python train.py --input="mfcc" --vocab_size=29 --activation="gelu_tanh" --qk_norm=false --weight_decay=0.06
Rows from block 7 of a small CTC audio transcriber, named by matrix and row number. Rows with one number belong to one neuron. Each number is 500 + 25 x the weight over its row's rms, rounded and kept within 0 to 999. All counts start at 0. Numbers have three digits each.
Before each neuron's rows are labels from the 100 clips, of 14976, where the neuron reaches its highest value: "peak on" is the class under the peak. Only what is clearly more common there than usual is listed. The data: single English nouns, adjectives and verbs, spoken by a formant synthesiser in many voices.
# fc1: MLP up (model.blocks.7.mlp.fc1.weight, 768x256), inputs 172-255
# fc2: MLP down (model.blocks.7.mlp.fc2.weight, 256x768, transposed), outputs 172-255

peak on: /t/
fc1.690:527446510482482497541501539462487518490482458512514489456536495501522484532491437507505476467529489526502498525458483486512493542515454492491500526518522507508507525523505518479489461503493480508508435492507528523505494498486544472485450515484472476472
fc2.690:475487489476502518492493471456501530512485503500544470453556523498485527469546537468518472464477500527499542519496467486544521489535524501486496509533498473504447530472528539510480494470517503455513509474480488511500462462531562517534450535471517502469

peak on: /aɪ/
fc1.260:522462514443487529487511476536512488532521472481507528560455511521494488474533474537494533500523524511502470472512505491508498495478524463481483534508499484521504486488509488539471462496515467516475523534521492487509500497480500530510524490531519492521
fc2.260:452528555471481516488504525522515506503472516491491542519448503517493511465505523524540500507469537508441516504538487517535519541469501461468500544482512532519483476488524536508517491469463502534502473530466485491539489494512506458539519475510525477505

peak on: /ɑ/
fc1.181:492453473540513466506542475487495467491495492502527499506506487486542510510514495540478488502533499450507506523522532492516522496508513524486515499535540458464497484534459514489505516465540521458514508483512503506484497478496489519485520470492465499515
fc2.181:537461460529492460489540494522494493508448425446508529526483478497519502498472476520495503479474518488499510536536515541502527477519514498531523561584483509480506484523540491494477507506515530502513515506491494513466517517562497505500537476485478492513

peak on: /t/
fc1.371:522481463492499443544489544495532491520517534494470518468472508477542467533496489504512494480498512469496465506460506450496499494528500493480470460494500499480487539503525454487511486512520515521448499501516550475479515491468513523498451467482516455499
fc2.371:527448508506503525483511502442465516493486476508489498472545547493531489510515518518455473474551557504536541476513461476491492458523534501526485487514529515492476539518502521525472498500507488469499524473492494473490491481521501480499442521521485557516

peak on: /t/
fc1.180:482489480535484547487461499539553486509497530518515498528461492503552495488518492523490511491510501491575473506508510449521541470474502444499497512517462495477501493482494476517502511477520494498482479479541518477496483542499537527483491511465515524533
fc2.180:479503483482456527511472513510527553486520458478540471531487513546504500439517448459557439484471484465492522524500485497527551455500509533456477534460463465514531541496553539506495454442513497483523539513467556511522512486508510556527446480453487485452

peak on: /ɑ/
fc1.106:494462466492457523494504488525507521503506463463525460471475494508525465473533503497543495512503508460512439508534530478477495502513515462456533445527493517506493459474486475505523498470513527466495492488548507500520512513486559504542484495530530484481
fc2.106:502463503474485501516505450515531503522554497524500470498502496533492522496524509504528517531507523496489500479493530487554503494526544498538475547470447466517488545474463507562500516516524480553536512520494531531495456490516486476496509479490442476484

peak on: /ɑ/
fc1.702:474527483557479470508537531467470498497507454503469482486486501518536514458503468521515477478484525485494456510549514528505511454476551493490496505518514593469529519507490510538511507519479487502460511522545507465470525546519511501515513520527461496507
fc2.702:533514531486508512484498467493502479547529497509490505524518477511478526508529509496491502523521513531481511504510495493507506538514479522522456530469497476527473532505510503546510473518526433567518476521477492516483495499516498488541491506485512519483

peak on: /t/
fc1.607:516489449554518481463517517507456471498493489465485503526549496502518477537516477486487479434483526492518499545510501493539541524495505451463536483516527541496478482504451524503545559505480494484508481474502526497499493522500457477529496521481449515536
fc2.607:504510487460480504491487508510478529509482511505519518474531488514533555460513488480536495464497480510499494515495459480541535504526463537499462504526514523486526503514471485515542537493498469467515484489450522529529458439533493484492502521487471455488

peak on: /aɪ/; /ɪ/
fc1.78:534504507469482498463511491440474477428490495520504481504477487488499493514532483527453498518513536493519496482543540530502504496479507497498524482481495498537466488510480514519500466487558477481461515495526493491533466504457480476497529469501526479491
fc2.78:453524500522530530521489517490554521502510495527453501498489488468497500485507498508498496542493485499503479502489502520477482524488519538534523498469477491469495517444498508519516521465535489511508468519510507516484517468504517525524482508526492528502

peak on: /t/
fc1.699:465491527476506491521511519540535535529520542491480535498503486504516470504547505539497536451457515517513475552476493501525521506491491482463481458486464484473542517499510498497554509490498519539483493540474470450524460481487512480481504434484498504502
fc2.699:500506489487536505500522522494518443491465528493488502457460526459493536520515527481471492471521502514537512441471502485454501460509501483509525442536478524480502509460502531462500502504500525466510459462517481485503512545486491538513499513513551558506

peak on: /aɪ/; /t/
fc1.292:533465460505515513513499506471497534488509489475488517462517484480491492554534468518473474473523519529515471529441491487554482540496482523489541480487518515514489517503468496512530492493522520483469489468530486466516471500507506454467479507498501483515
fc2.292:470467465509531524504512504415500485497487504480513491490510518486499498490520486485474466517498499533461511480503518545519448467498505545509478494503511500515463520498489520506463463511510503493525538488493514520489470474489504500498470506481496545470

peak on: /ɑ/; /ə/
fc1.521:500492506469474510516508483478502501493530513531471471464483467492517491538562528480519530511449525452540432512528516503508513505518514479496527459493504497466480473502474509499565493510515493477523484504468476463514510494465534503575492533554522486485
fc2.521:488529512498485554504494529566537514471509472533536498514497543535502532510456472475534475488528492495502527501517470474515513501506490513521507558539487477523517501509502486488456542534463499532486521520492484530483526478480492458487451456443461464516

peak on: /aɪ/
fc1.653:510469519449505500512525476454485496494568467523526485504545448518509490556535483485470522455546518521522479484516484469539513525495509504516509528493480479501495531503454514528501509526516464532485506475501523550483472491482495500493489508510449418500
fc2.653:484490497469508553537495528460515504489460515480502493516487530517483496510478455474487495486492493528458482482485511532493446516522497528476492537502485502552475523485533525489443448501463529458480516484513510475488495493498521475532478509504509566510

peak on: /aɪ/
fc1.714:504534502506552449469513538472503452497509481482494492513482465518504507529482495479483540518500511462534522493552495502528476513491475512501486462466526546477475465518494439446480475494530493518474546455467490509516471538503462482505515470511504500501
fc2.714:485562480516515501481484526497485525482466522467521541502535501453491505480478527482492481495468483473460525481503499525499474548464515520464495498489467498496477448457514531481525509462487485490510488537518457497523524523475486511503532532464536511506